From a checkpoint of a small autoregressive pixel model: 98750 training examples.
Rows from block 6, named by matrix and row number. Rows with one number belong to one attention dimension. Each number is 50 + 12 x the weight over its row's rms, rounded and kept within 0 to 99. All counts start at 0. After the name is the row's rms in percent of the matrix's.
# v: attention query, key and value (stacked) (model.blocks.6.attn.qkv.weight, 384x128, the v third), inputs 0-127
# proj: attention output (model.blocks.6.attn.proj.weight, 128x128, transposed), outputs 0-127
v.35 081:73 32 42 41 67 55 52 35 41 54 64 44 53 49 47 56 57 40 47 57 43 47 69 58 28 69 70 50 68 39 54 78 43 46 36 41 60 49 40 38 35 51 24 86 57 40 60 52 62 45 38 58 60 55 38 49 52 45 29 48 48 34 76 58 43 45 42 44 56 49 54 54 29 42 64 59 56 57 37 46 68 42 60 56 38 42 65 50 24 47 61 50 44 59 57 45 44 57 64 44 40 46 53 50 34 31 34 50 49 65 52 50 50 44 73 27 36 42 36 51 57 69 31 55 52 23 48 64
proj.35 079:20 50 49 86 48 62 42 36 29 74 48 25 52 42 46 72 59 44 44 66 40 40 55 41 50 17 58 57 68 33 49 47 47 53 40 45 47 43 55 57 45 53 49 43 41 51 43 68 55 79 66 60 44 45 47 49 57 42 50 66 51 46 34 39 52 52 52 56 46 46 63 54 52 68 52 79 47 62 48 67 39 40 49 39 55 60 34 47 42 46 36 25 62 59 72 55 48 55 23 56 66 53 50 55 63 48 37 66 37 46 73 48 41 43 53 61 38 44 74 54 47 35 44 57 47 31 52 51
v.36 095:74 42 53 54 53 49 51 37 58 30 51 62 33 62 49 50 74 39 60 74 44 48 58 53 46 47 26 36 60 46 69 36 38 40 46 26 55 78 69 39 35 40 49 38 38 69 50 51 64 33 64 51 67 54 53 79 56 39 46 49 44 26 55 43 59 33 52 62 40 59 52 56 56 55 53 69 61 62 44 56 47 58 47 36 42 58 39 48 52 41 59 26 42 50 44 57 47 66 37 53 25 40 42 51 51 68 29 59 26 35 48 49 58 38 58 46 50 47 59 49 60 67 41 52 47 44 49 17
proj.36 097:70 46 28 56 55 51 56 47 48 71 31 54 57 35 59 58 65 49 67 59 59 78 55 62 46 36 37 63 60 58 49 75 37 67 64 69 58 53 40 31 60 49 54 57 46 48 51 41 63 69 69 46 37 55 35 40 58 49 55 45 52 41 46 48 14 39 46 53 61 63 42 60 51 49 70 30 61 58 47 25 37 61 61 39 31 29 60 57 77 60 44 42 49 39 54 55 65 35 53 58 50 48 38 47 28 45 57 41 43 37 64 50 51 56 42 44 50 52 39 67 37 45 35 25 62 51 60 51
v.37 095:71 41 48 45 68 50 42 52 54 51 54 38 42 50 48 58 51 46 31 63 70 74 50 75 31 70 46 40 45 58 47 55 50 66 45 35 56 47 71 50 32 35 71 63 44 54 45 56 25 49 44 41 49 54 36 60 66 45 47 46 49 05 49 46 26 32 35 46 52 41 63 58 36 45 42 43 42 52 55 51 51 34 56 39 63 51 42 55 34 60 54 42 41 61 40 55 46 52 46 51 52 42 58 71 61 36 65 54 36 44 61 34 45 13 52 50 46 55 49 74 56 38 56 67 41 66 30 48
proj.37 092:74 26 63 56 57 51 48 41 50 51 33 38 67 46 44 45 66 55 50 44 56 39 53 63 44 35 20 46 56 25 65 71 34 40 48 54 58 40 42 37 61 30 73 57 37 27 43 34 78 58 67 51 57 38 68 51 23 51 70 53 58 46 60 46 70 59 62 46 48 38 61 65 51 64 54 60 69 58 35 47 41 44 68 53 55 53 42 53 42 40 60 24 36 44 44 68 42 40 51 58 34 41 66 43 38 57 54 67 48 43 48 50 51 68 42 37 51 52 32 71 47 47 41 55 53 46 46 57
v.38 097:69 56 39 47 21 30 54 53 71 36 47 53 37 52 55 67 50 49 48 59 58 43 78 64 47 57 45 41 51 37 40 46 33 45 62 27 55 43 65 57 39 58 55 73 40 46 33 46 31 29 46 64 34 56 68 37 62 44 46 56 63 64 53 58 68 32 43 59 79 61 42 51 76 54 38 38 51 53 43 44 58 64 39 48 48 54 58 44 43 44 46 18 41 41 30 43 39 56 31 50 38 70 42 63 54 72 49 64 50 56 48 45 61 42 42 42 47 41 64 39 67 39 44 57 54 32 36 44
proj.38 094:90 48 51 55 62 63 42 66 56 51 39 36 71 54 54 34 35 60 53 64 41 70 50 68 70 48 57 34 34 64 48 62 49 49 48 72 37 52 36 43 53 51 65 46 40 50 50 64 36 57 52 39 76 49 31 78 26 53 46 50 44 51 38 50 50 38 46 50 44 43 41 56 42 55 62 43 56 35 46 49 50 57 43 64 47 43 53 70 64 61 45 49 70 48 52 40 50 48 63 59 24 36 41 28 21 51 60 67 59 38 29 33 54 65 44 60 37 40 25 50 51 48 50 52 41 41 61 50
v.39 107:69 56 49 56 74 54 51 40 46 34 51 57 51 42 62 42 45 33 47 48 41 34 43 46 40 63 58 67 58 38 43 35 59 42 53 42 70 74 56 42 22 50 53 51 62 81 47 68 69 61 62 48 59 53 51 56 66 49 70 41 55 41 52 60 46 35 53 57 30 38 67 49 19 37 40 59 46 56 57 49 67 55 58 49 53 36 31 60 37 53 50 21 30 52 41 33 56 53 54 53 39 62 72 55 49 61 47 54 50 20 72 60 29 46 53 41 45 48 56 58 59 40 27 50 59 33 46 55
proj.39 091:37 49 53 68 58 58 54 47 31 42 38 49 56 34 41 46 56 49 50 37 82 51 45 66 54 32 55 68 62 42 43 57 32 64 44 40 58 35 49 59 39 41 35 59 34 33 43 48 39 68 70 58 57 62 48 63 78 20 43 65 48 60 42 51 27 32 48 39 48 30 49 61 45 55 67 52 54 49 62 51 59 63 55 48 46 28 64 52 60 39 49 59 39 64 45 60 42 34 45 51 60 60 40 47 37 45 35 51 48 41 54 57 54 51 48 57 54 54 72 72 38 29 44 11 36 39 69 47
v.40 098:27 38 62 61 49 46 51 44 46 35 65 54 73 31 49 68 21 50 35 41 81 53 51 60 72 61 42 44 66 56 49 37 42 62 59 57 53 46 66 49 48 42 49 63 51 49 42 47 51 48 40 39 37 51 61 32 67 71 55 49 60 53 43 52 52 49 49 67 66 56 39 50 70 29 50 55 69 74 54 75 35 56 54 65 55 68 75 51 24 54 52 46 42 49 18 57 43 45 40 68 50 43 33 38 59 44 43 54 59 30 48 42 41 49 47 69 41 50 68 40 46 45 49 54 51 34 56 33
proj.40 093:79 47 58 54 44 44 51 66 75 57 35 49 58 40 64 44 37 46 36 56 33 36 39 67 42 66 51 30 54 52 78 62 47 47 48 67 44 34 45 38 69 41 71 32 56 46 38 63 43 31 52 59 64 49 50 51 40 43 41 48 31 54 45 54 60 52 42 56 37 42 61 45 46 57 60 45 52 52 58 55 55 55 36 45 48 38 43 47 58 48 57 55 68 37 65 39 46 63 48 56 21 61 76 54 32 66 56 26 67 59 56 49 48 74 50 69 38 38 35 66 53 56 49 71 45 36 53 82
v.41 088:39 53 47 25 40 53 37 64 43 53 41 51 56 50 63 49 32 64 53 63 73 53 87 58 50 64 51 37 46 59 38 43 64 44 39 43 51 53 45 47 76 48 62 51 51 62 28 53 42 44 63 51 44 52 67 73 37 49 37 43 50 36 42 51 81 28 46 59 80 61 54 55 64 40 57 25 44 37 77 58 51 42 39 39 37 58 56 58 37 39 44 45 41 35 32 36 47 36 61 73 53 63 48 54 46 39 56 51 53 51 70 36 55 32 64 67 52 55 56 45 42 58 59 39 40 47 61 46
proj.41 080:83 35 56 46 59 51 54 60 58 68 52 58 62 35 63 53 32 66 54 37 51 66 64 66 49 39 59 59 67 56 51 70 69 53 54 83 29 50 38 59 76 49 69 35 43 49 36 39 35 38 41 41 54 41 32 42 41 49 38 45 52 36 40 66 43 51 58 51 49 33 46 32 38 56 66 37 56 50 44 44 55 50 71 48 60 36 53 41 41 44 39 47 64 25 43 39 51 57 51 40 39 36 59 42 62 47 52 34 65 40 32 33 47 68 38 42 71 61 60 36 54 44 75 57 49 61 42 48
v.42 088:29 43 57 53 60 47 46 56 31 57 57 53 57 86 44 64 62 38 52 55 40 55 20 63 57 52 50 45 64 45 39 49 68 52 40 42 58 54 51 41 19 68 53 46 74 55 57 37 57 55 54 43 62 60 38 34 62 48 47 48 59 43 56 60 66 51 59 55 42 46 43 57 41 74 62 38 40 50 30 25 49 55 57 47 71 46 38 50 57 47 14 74 49 61 67 68 70 50 42 59 56 50 50 26 44 51 57 55 44 51 54 66 44 41 63 47 38 54 59 39 40 53 32 42 32 61 27 45
proj.42 084:44 67 48 53 47 56 43 50 62 51 66 50 47 51 49 49 51 60 67 45 49 24 46 27 49 74 46 33 49 28 44 45 41 43 44 25 44 59 34 49 46 40 22 43 51 59 58 54 75 52 50 50 69 68 62 59 71 36 51 47 52 39 70 56 25 60 78 44 45 53 45 43 49 34 36 44 82 53 72 62 49 60 51 45 25 78 56 47 46 51 57 57 46 52 40 47 52 26 48 32 70 49 54 48 52 50 64 55 45 62 40 60 58 45 71 41 56 48 31 64 61 46 34 41 46 64 49 49
v.43 091:42 68 54 59 51 46 66 56 20 51 60 45 53 32 39 50 61 50 33 55 88 44 46 65 54 48 45 44 64 44 59 70 48 68 46 50 42 53 68 60 44 55 64 40 55 56 42 34 54 47 48 47 61 37 53 40 55 61 38 57 70 45 45 40 36 59 62 57 45 57 47 63 60 49 44 63 53 33 71 39 45 55 39 54 61 48 74 45 35 56 63 65 39 43 55 61 63 51 38 69 54 56 55 57 53 49 15 37 72 34 43 27 39 41 35 59 31 46 54 69 42 47 56 49 61 14 64 48
proj.43 087:63 52 28 41 32 48 41 53 58 47 56 53 76 52 49 26 60 60 53 53 08 39 61 65 25 32 59 48 48 31 61 40 71 40 29 52 54 45 45 48 54 70 49 30 37 53 66 39 39 37 50 61 61 54 46 44 65 46 57 35 47 58 47 60 58 34 33 48 42 44 40 71 49 57 68 77 50 41 48 40 53 60 41 50 82 51 35 37 59 67 52 56 50 68 37 44 47 63 46 37 22 46 40 46 30 46 42 42 50 48 43 48 54 55 55 47 59 36 48 61 54 66 51 61 42 41 44 41
v.44 102:51 48 55 66 49 50 57 54 71 20 64 55 57 42 69 62 50 45 49 50 57 45 72 49 40 47 11 36 38 45 40 53 53 42 43 47 55 46 80 58 55 43 44 62 40 41 39 46 57 47 44 60 44 32 66 38 66 59 55 39 34 42 63 43 65 36 61 58 53 71 42 41 72 53 32 36 62 63 43 51 43 48 51 58 32 66 61 50 50 56 62 43 37 37 26 70 46 45 46 38 41 65 40 60 45 61 35 51 66 62 69 43 61 52 30 79 52 43 75 41 48 63 66 50 44 60 53 57
proj.44 094:74 54 48 56 49 49 50 67 51 65 42 36 54 47 57 37 57 53 37 60 36 62 50 58 35 49 34 53 30 67 53 58 53 51 45 57 65 55 48 58 65 77 72 28 50 46 66 45 44 35 50 36 66 48 34 39 24 45 66 34 48 61 40 67 37 39 46 35 41 51 42 40 37 54 57 52 43 47 43 47 63 60 60 62 53 34 65 71 52 59 42 69 63 45 57 46 57 56 60 55 48 28 63 34 26 41 59 51 70 47 57 34 54 53 43 46 41 49 44 50 51 42 43 95 37 67 23 48
v.45 101:19 54 65 45 52 51 33 37 50 61 46 46 43 66 55 37 53 27 69 68 24 53 20 47 62 49 70 39 37 45 66 48 38 50 65 64 39 45 42 52 51 43 56 54 54 47 41 44 44 54 50 42 50 41 28 69 42 58 58 75 24 60 57 43 51 64 51 37 34 26 59 49 58 53 57 34 47 30 36 33 34 34 56 57 61 61 48 39 72 46 39 68 62 67 63 33 56 55 52 35 62 47 47 51 39 52 70 40 39 55 49 69 47 58 50 37 52 56 53 63 30 59 52 49 36 64 34 50
proj.45 102:52 59 32 48 41 37 30 37 58 29 55 72 36 30 70 37 33 29 42 65 70 35 49 34 49 43 48 62 34 59 50 56 49 46 52 47 43 62 44 52 38 46 35 58 38 57 45 59 28 67 37 61 32 63 65 49 56 40 40 37 72 45 39 45 40 33 75 38 52 68 46 68 50 44 27 62 58 49 48 72 42 48 53 44 56 79 34 41 47 45 41 45 36 56 45 57 57 37 53 31 57 52 52 71 57 44 26 49 42 47 52 58 60 29 50 44 54 52 52 35 30 53 38 43 43 58 38 67
v.46 096:74 52 27 62 75 52 48 40 30 44 46 60 54 27 19 68 60 62 54 46 74 55 51 32 58 49 49 51 60 49 54 50 26 41 56 62 38 49 56 59 38 45 42 41 59 52 53 34 46 66 45 51 58 62 58 46 72 35 31 50 74 30 46 68 38 40 59 49 60 60 50 30 38 59 46 52 44 58 39 67 55 40 43 61 69 56 60 47 33 58 61 38 31 54 43 51 63 30 46 35 49 51 60 53 68 46 50 51 45 49 56 22 60 41 60 74 58 64 48 69 58 29 62 56 62 54 44 46
proj.46 083:43 43 55 45 40 76 32 54 50 40 42 36 60 74 63 51 42 51 57 33 43 25 73 85 49 30 47 34 40 29 41 65 63 46 51 39 45 38 38 37 45 50 36 71 48 52 40 49 58 46 38 35 55 26 61 74 43 41 62 53 58 42 46 51 50 13 40 45 58 42 38 86 40 61 54 59 49 62 61 41 54 57 47 66 48 38 39 67 57 44 64 29 47 45 54 50 49 50 54 62 55 35 40 43 43 46 44 39 50 57 56 46 62 36 47 49 52 69 46 68 49 50 39 37 52 37 57 47
v.47 097:23 74 53 56 41 24 37 55 48 63 52 41 53 60 44 35 56 52 49 28 40 44 25 42 63 55 54 49 47 50 50 57 59 60 59 61 64 54 62 49 61 37 57 51 53 49 39 57 34 47 46 51 52 51 47 55 52 62 36 59 49 75 55 48 46 43 48 66 48 46 50 50 68 51 44 38 49 34 07 41 35 45 67 50 67 49 55 33 47 53 34 97 68 52 56 42 57 50 53 55 62 35 43 49 45 56 45 22 44 50 29 68 43 48 46 29 53 55 42 67 22 44 33 53 53 53 49 51
proj.47 086:56 45 54 68 49 39 54 57 55 74 67 48 33 34 63 47 65 37 65 50 29 57 68 31 44 67 55 49 46 68 50 37 57 45 41 38 44 63 60 54 45 50 26 65 58 51 56 50 58 62 53 52 40 55 45 62 38 58 45 32 47 33 55 49 65 52 65 57 49 58 67 48 61 50 37 62 54 55 49 61 53 62 36 36 72 47 44 56 54 37 46 47 39 55 40 23 34 40 30 39 55 18 60 64 71 51 40 46 52 69 46 59 72 37 14 51 48 54 44 60 58 58 67 46 40 82 52 49
v.48 108:63 37 66 46 50 67 56 70 50 66 57 46 49 55 53 59 43 63 57 51 44 61 59 54 53 39 52 58 31 46 29 63 45 45 56 47 40 32 51 34 19 55 56 64 51 73 44 51 71 40 29 44 54 49 57 61 45 47 48 52 48 45 55 54 68 37 53 37 33 55 62 24 50 34 39 46 44 44 37 43 37 62 34 44 80 32 43 64 63 55 33 43 33 66 37 67 55 44 56 67 51 55 58 42 36 54 35 48 44 42 38 54 37 49 44 57 68 43 22 23 42 34 26 41 29 50 39 45
proj.48 116:78 50 58 50 53 42 48 35 66 65 73 49 61 35 55 40 46 33 51 49 45 60 26 64 33 29 28 39 36 36 45 41 47 59 46 55 44 56 41 57 40 55 72 27 34 52 53 52 46 38 35 55 60 45 61 58 45 56 54 32 29 49 51 50 61 30 73 35 63 45 58 61 30 48 43 57 60 49 21 54 20 63 50 57 61 40 42 46 65 49 69 48 44 48 46 62 48 46 68 41 49 59 60 44 49 47 64 51 40 52 39 80 51 48 62 39 62 64 58 30 51 48 44 58 63 74 60 63
v.49 103:45 46 49 61 58 54 45 66 46 49 62 53 46 73 57 22 51 59 31 45 63 46 40 60 52 57 60 38 50 47 57 24 48 46 57 50 51 60 57 56 66 41 44 43 52 77 34 37 64 50 36 46 51 44 64 61 63 48 45 52 45 53 66 46 70 65 37 57 40 43 68 38 32 45 39 76 56 60 49 62 61 66 63 42 65 44 04 41 67 47 39 65 55 40 38 24 49 67 47 46 25 45 42 33 45 58 43 37 30 42 50 49 33 37 48 48 46 60 51 21 49 34 58 53 49 57 49 51
proj.49 113:59 60 65 52 42 45 52 36 57 58 58 45 35 44 69 50 56 46 54 52 58 34 41 45 46 48 46 66 81 49 67 55 42 51 58 65 54 57 47 48 39 40 36 62 52 65 45 84 66 51 68 50 60 38 46 55 52 50 39 43 49 61 19 79 35 56 46 49 64 70 43 58 52 57 38 34 46 73 25 45 46 57 36 38 41 19 42 32 47 48 56 38 51 58 58 66 60 31 54 42 69 43 44 41 15 52 45 43 55 45 59 67 65 33 60 57 49 50 53 49 50 33 33 44 59 67 49 53
v.50 117:57 43 56 62 53 58 45 64 58 52 62 33 72 55 35 39 46 46 57 37 44 49 46 58 51 61 37 31 43 57 52 40 36 47 45 61 50 43 52 57 66 43 70 49 56 70 45 48 66 50 41 55 41 53 53 43 56 50 60 45 45 37 77 39 37 58 34 49 52 62 51 56 32 63 46 81 73 63 25 58 54 75 47 38 66 57 27 50 56 64 38 58 43 45 50 27 51 47 49 52 17 58 70 36 42 61 60 56 37 35 44 82 59 35 58 73 67 46 42 35 69 47 52 57 48 48 68 41
proj.50 110:47 80 59 43 43 49 59 31 48 48 59 43 45 38 34 33 47 44 50 48 57 32 36 63 48 35 37 60 82 50 73 53 42 51 54 33 61 46 86 39 47 39 41 51 49 61 43 66 58 33 55 43 64 50 50 56 45 53 43 53 50 64 17 68 48 42 65 52 62 56 31 58 44 55 53 47 52 56 31 54 36 77 42 52 64 37 20 55 63 53 60 53 46 55 66 46 62 44 34 25 63 54 48 69 33 37 63 50 48 49 47 53 59 46 57 73 52 49 64 63 43 58 36 55 56 38 51 63
v.51 111:45 60 79 72 52 87 39 48 53 59 81 38 44 60 34 40 47 45 41 47 50 42 61 61 39 64 38 44 54 40 43 39 48 41 64 45 46 39 54 39 63 59 63 52 47 66 46 47 68 45 13 47 65 47 51 52 43 58 54 53 48 42 46 31 70 62 36 45 43 55 36 28 51 52 40 57 42 38 40 60 26 80 31 49 70 46 38 43 45 58 45 44 50 50 39 62 41 63 63 79 58 35 49 44 51 43 49 48 56 52 62 75 49 38 55 51 73 50 35 47 56 40 44 55 52 46 52 48
proj.51 125:55 52 59 42 35 28 46 31 85 42 79 50 53 44 55 48 46 54 59 44 53 60 38 71 48 17 16 63 50 37 60 59 51 57 42 47 53 65 59 54 39 62 57 38 52 58 55 62 54 52 50 49 59 57 46 59 54 46 39 29 42 56 35 77 65 40 54 59 60 53 54 66 50 41 44 55 59 42 29 65 35 76 40 49 70 25 41 30 58 57 47 48 56 47 38 56 56 37 45 40 60 43 54 53 29 44 63 61 32 62 32 82 51 40 50 56 50 51 41 45 50 55 40 43 59 57 57 55
v.52 094:38 63 60 36 56 67 71 53 58 45 71 60 46 34 52 41 49 62 52 28 64 61 56 62 46 54 31 56 67 44 46 40 48 74 59 40 45 55 49 40 55 50 60 66 41 48 41 51 60 56 27 65 59 58 47 55 47 74 42 43 46 61 33 60 65 60 29 60 36 49 59 29 51 48 34 54 52 67 55 76 28 63 64 53 62 58 37 24 79 38 54 46 45 46 52 42 54 65 47 57 54 46 69 44 62 53 41 67 58 66 57 48 46 27 54 72 69 56 38 36 43 52 37 51 43 33 70 39
proj.52 096:59 53 68 56 45 32 51 44 77 59 54 41 53 42 42 49 58 48 41 61 41 40 37 54 45 36 32 46 44 43 61 59 51 71 44 55 53 63 70 69 51 57 49 38 66 48 61 68 45 21 64 47 48 46 59 43 41 62 62 36 50 58 56 37 56 33 53 39 38 45 33 86 55 56 56 53 46 49 34 50 45 73 50 55 56 15 29 43 42 51 49 55 47 56 42 47 44 53 53 45 29 27 33 63 31 47 45 60 36 53 36 63 50 49 58 44 52 61 67 59 39 60 10 72 53 41 50 56
v.53 088:48 51 39 60 49 64 57 50 54 42 53 52 47 41 47 61 57 69 49 61 42 45 43 63 47 48 46 53 44 51 32 41 52 63 55 49 42 72 68 51 59 42 74 39 44 24 57 45 47 41 30 66 52 44 43 46 67 36 63 48 61 39 72 40 42 21 41 60 55 65 56 40 66 81 60 48 36 38 48 41 55 53 58 49 29 67 41 40 48 56 36 39 61 33 38 60 49 38 26 39 42 46 63 31 71 40 67 58 58 49 49 31 37 63 46 80 30 45 63 62 32 34 72 48 50 65 43 53
proj.53 090:45 56 50 43 49 39 68 57 53 45 59 45 57 48 47 25 34 37 61 48 52 35 52 51 55 58 71 58 37 38 48 59 49 43 45 45 74 42 41 52 56 47 26 48 55 53 60 45 53 40 47 29 47 36 41 50 53 35 52 58 46 70 31 46 67 54 39 49 46 39 53 45 57 24 44 28 45 69 37 61 56 83 47 54 53 21 83 52 32 61 63 51 55 39 58 39 44 53 55 83 65 43 46 47 66 39 18 62 29 62 51 36 46 45 61 49 50 45 41 42 50 62 62 50 56 24 46 45
v.54 117:40 59 25 48 45 32 52 36 52 55 39 52 53 53 46 48 56 47 72 47 49 33 50 28 57 38 64 53 38 59 56 70 38 46 49 42 45 54 43 50 41 54 38 40 44 27 63 60 31 39 79 41 57 45 35 62 52 41 60 43 41 75 40 70 38 32 54 32 64 36 50 64 61 58 80 32 52 35 41 47 53 27 56 57 32 33 52 63 49 62 56 57 56 61 72 49 53 47 39 43 47 56 47 48 72 52 54 36 57 52 44 34 53 54 49 18 29 34 71 59 41 35 59 55 51 51 38 60
proj.54 112:46 39 48 61 68 62 36 74 47 52 32 44 67 45 49 49 61 52 67 51 53 61 56 40 60 84 66 47 23 53 30 40 51 48 64 77 49 47 34 39 59 36 57 60 42 37 48 22 50 75 40 66 38 49 63 39 69 51 38 67 52 44 63 31 35 64 56 56 46 53 57 42 57 44 52 49 51 57 81 41 72 41 65 44 44 50 51 56 57 52 45 35 54 39 34 57 41 53 55 53 68 54 63 38 66 40 46 47 46 43 60 47 55 48 45 68 77 57 47 41 53 51 73 31 39 39 60 46
v.55 110:51 45 36 60 56 20 52 48 30 49 36 56 55 49 56 55 44 65 56 44 50 58 29 28 52 48 70 59 41 39 60 43 46 50 38 42 49 53 55 47 35 42 40 26 47 24 61 40 39 56 83 52 31 46 40 50 57 30 48 32 64 43 56 59 57 38 70 62 61 48 60 63 62 50 55 31 41 41 68 52 61 33 52 70 34 60 63 55 39 43 57 48 57 51 49 62 52 34 45 37 51 54 33 61 68 38 53 52 57 33 56 15 41 41 37 38 31 70 73 48 51 47 31 48 37 55 57 45
proj.55 103:46 46 49 55 65 67 43 77 24 48 36 36 62 61 42 45 55 64 47 60 38 36 46 46 48 63 62 44 49 42 42 54 62 39 59 53 54 33 32 34 47 42 21 64 41 58 51 48 47 44 50 40 45 37 40 49 56 35 61 66 58 51 65 16 45 59 38 55 44 58 31 23 63 58 58 42 45 51 57 48 68 42 64 56 34 65 68 61 42 48 60 52 59 44 57 52 45 68 60 71 30 44 36 42 49 52 26 45 63 65 77 27 44 58 47 52 59 49 76 51 57 32 66 47 45 46 51 38
v.56 093:42 56 54 13 64 40 70 51 46 55 60 58 57 51 63 63 31 38 62 53 21 54 72 74 54 45 38 69 45 69 48 46 45 46 45 58 58 64 57 56 51 59 35 55 72 63 40 48 56 74 37 64 42 60 39 55 49 74 44 36 52 38 45 47 45 51 45 69 49 54 50 39 45 47 45 51 82 64 55 45 28 60 51 43 45 39 31 51 36 58 61 61 36 47 27 56 60 38 41 64 53 68 36 38 57 68 55 56 60 34 45 49 50 60 32 53 39 33 54 34 38 49 34 60 38 57 45 65
proj.56 090:75 61 57 37 34 38 76 74 39 42 58 71 49 45 42 50 50 36 38 58 56 47 44 53 59 50 72 35 65 52 41 81 48 56 49 51 42 53 55 45 47 43 69 22 51 40 47 53 38 47 66 35 64 50 49 53 51 48 34 36 28 52 56 42 56 62 66 39 65 43 57 42 34 38 52 47 40 37 52 52 43 53 40 55 54 35 45 38 51 44 62 50 49 49 84 59 57 55 71 54 36 39 30 54 39 64 44 56 62 46 46 41 52 71 40 49 46 34 47 38 39 76 28 83 40 53 47 49
v.57 099:46 47 49 59 54 45 38 44 25 30 38 53 77 55 67 38 49 60 42 66 54 43 33 42 76 59 66 16 33 66 38 49 54 57 32 62 36 43 40 42 37 43 58 31 48 27 57 47 30 47 58 29 48 45 41 66 56 40 52 43 57 57 37 44 53 41 71 50 41 40 70 69 57 37 59 67 56 48 56 48 75 32 49 51 27 28 68 50 61 46 39 55 60 52 43 50 61 60 30 23 48 50 47 49 51 42 62 57 53 37 50 42 58 40 51 45 35 67 59 42 46 56 57 49 42 52 55 64
proj.57 084:46 32 40 63 74 63 55 52 46 40 30 51 46 52 58 55 76 41 59 41 47 44 61 57 65 62 55 60 41 52 51 50 46 38 40 44 60 42 41 49 62 31 31 59 49 30 25 46 57 69 43 60 31 40 34 54 56 41 71 45 51 35 38 31 41 43 37 37 49 66 53 45 51 75 62 13 51 58 67 53 49 55 37 41 58 49 67 60 53 40 69 37 35 72 54 71 46 47 57 74 47 55 56 45 63 51 34 51 47 65 37 37 53 43 50 59 65 55 42 53 45 39 75 26 35 54 53 49
v.58 076:43 16 47 44 32 43 55 57 59 49 27 57 18 31 43 48 58 78 57 55 35 50 35 51 33 49 63 50 49 63 50 57 54 33 51 62 52 37 59 27 49 44 54 47 39 57 50 48 52 46 69 59 57 34 30 49 27 55 50 45 71 44 36 39 51 40 66 55 48 57 61 48 50 77 64 52 79 54 73 62 63 44 47 51 47 74 30 62 35 47 65 56 51 38 54 47 65 43 60 44 52 42 41 73 50 56 50 35 47 44 49 34 46 43 70 46 41 53 67 62 40 50 60 56 32 37 56 55
proj.58 079:71 60 69 43 39 55 48 56 36 48 63 34 63 61 47 48 58 51 43 35 49 39 56 55 65 48 52 59 28 49 80 54 66 28 59 31 46 42 50 23 60 46 53 27 61 80 34 38 64 64 42 34 64 50 45 44 51 37 56 37 71 39 52 51 44 46 45 47 34 56 42 48 66 51 25 28 51 50 56 52 49 70 54 67 45 43 61 45 21 51 49 54 62 40 41 47 56 53 56 59 74 44 44 46 56 64 35 41 61 50 69 46 45 34 62 72 59 53 63 44 54 47 56 35 48 38 53 24
v.59 106:34 49 33 41 58 26 27 50 16 59 45 59 55 47 60 46 57 69 43 40 46 59 47 50 51 43 58 48 51 51 33 50 68 64 49 70 38 46 62 45 62 33 52 18 50 66 56 40 35 60 59 57 47 48 52 51 49 37 49 40 54 62 42 48 36 44 50 46 44 77 40 74 55 29 68 35 45 47 65 50 70 32 55 52 20 38 59 68 42 50 49 57 77 70 44 46 48 26 48 55 57 67 48 71 37 51 52 60 59 50 56 35 58 63 40 48 42 47 59 49 38 47 74 46 51 60 54 65
proj.59 111:44 30 43 41 60 44 60 49 51 51 30 38 63 46 52 48 60 42 54 38 47 73 63 42 63 62 80 30 32 41 31 47 63 32 59 58 50 49 42 32 40 37 25 53 65 34 61 27 52 61 47 46 55 46 45 32 46 58 48 57 48 26 71 33 50 73 49 38 36 48 42 39 52 59 56 35 59 49 53 58 64 35 59 47 43 63 54 37 53 55 59 45 47 52 50 46 45 67 59 71 33 52 59 49 76 64 50 35 73 52 43 27 47 31 40 51 56 41 68 50 70 46 78 41 47 44 56 36
v.60 101:54 53 72 55 53 77 54 44 68 64 46 46 24 67 49 48 38 40 55 56 43 50 53 50 51 52 36 39 50 58 41 28 38 49 43 43 62 36 51 40 57 57 67 60 67 49 48 40 64 42 31 59 47 55 47 59 38 48 44 66 53 63 52 44 39 45 40 49 55 62 53 30 42 38 40 71 79 53 48 65 26 54 52 29 80 60 35 52 69 54 52 57 45 46 43 50 50 53 46 62 44 18 46 17 71 42 40 42 48 41 37 66 50 45 57 65 63 33 22 43 64 57 46 56 41 42 39 62
proj.60 100:34 59 59 48 48 43 51 31 63 61 62 50 53 27 70 31 33 66 47 46 55 41 45 59 39 49 34 66 60 74 77 52 56 50 57 26 42 49 79 55 25 48 53 42 75 60 52 58 62 51 50 45 43 46 42 59 31 35 45 45 45 56 25 64 75 39 46 31 64 53 53 56 39 47 39 45 45 56 36 54 34 70 43 63 50 30 61 40 63 50 45 53 33 60 46 47 63 33 55 45 55 38 46 53 16 46 65 47 41 44 34 58 39 46 55 55 59 63 43 40 48 52 30 59 55 59 60 65
v.61 090:80 48 27 66 49 44 61 27 56 50 42 36 48 69 45 78 43 49 51 60 51 75 50 76 64 63 45 32 68 42 35 64 67 24 45 61 61 51 34 33 39 62 62 57 38 60 34 61 60 46 30 42 40 43 49 60 47 62 58 43 52 38 62 42 56 45 72 64 74 43 52 52 61 61 35 45 55 49 59 60 36 56 35 39 44 49 41 47 70 62 28 58 46 48 46 57 66 62 49 50 55 59 53 59 60 49 63 51 57 34 44 73 66 35 60 54 39 49 61 59 40 64 55 65 39 45 52 42
proj.61 077:50 78 54 57 46 54 33 53 49 46 55 65 47 58 43 46 48 40 38 51 44 24 75 44 52 47 54 60 48 61 63 52 22 81 49 39 45 61 74 41 55 55 40 65 61 41 50 39 55 46 47 56 55 54 44 67 51 46 77 40 44 70 32 72 59 50 62 68 53 56 79 64 48 53 34 54 43 32 51 46 42 47 45 34 27 60 70 68 34 35 64 65 60 43 31 46 47 47 48 28 55 73 49 57 56 45 51 52 49 61 36 62 41 68 58 57 59 44 43 50 55 46 37 54 62 27 38 49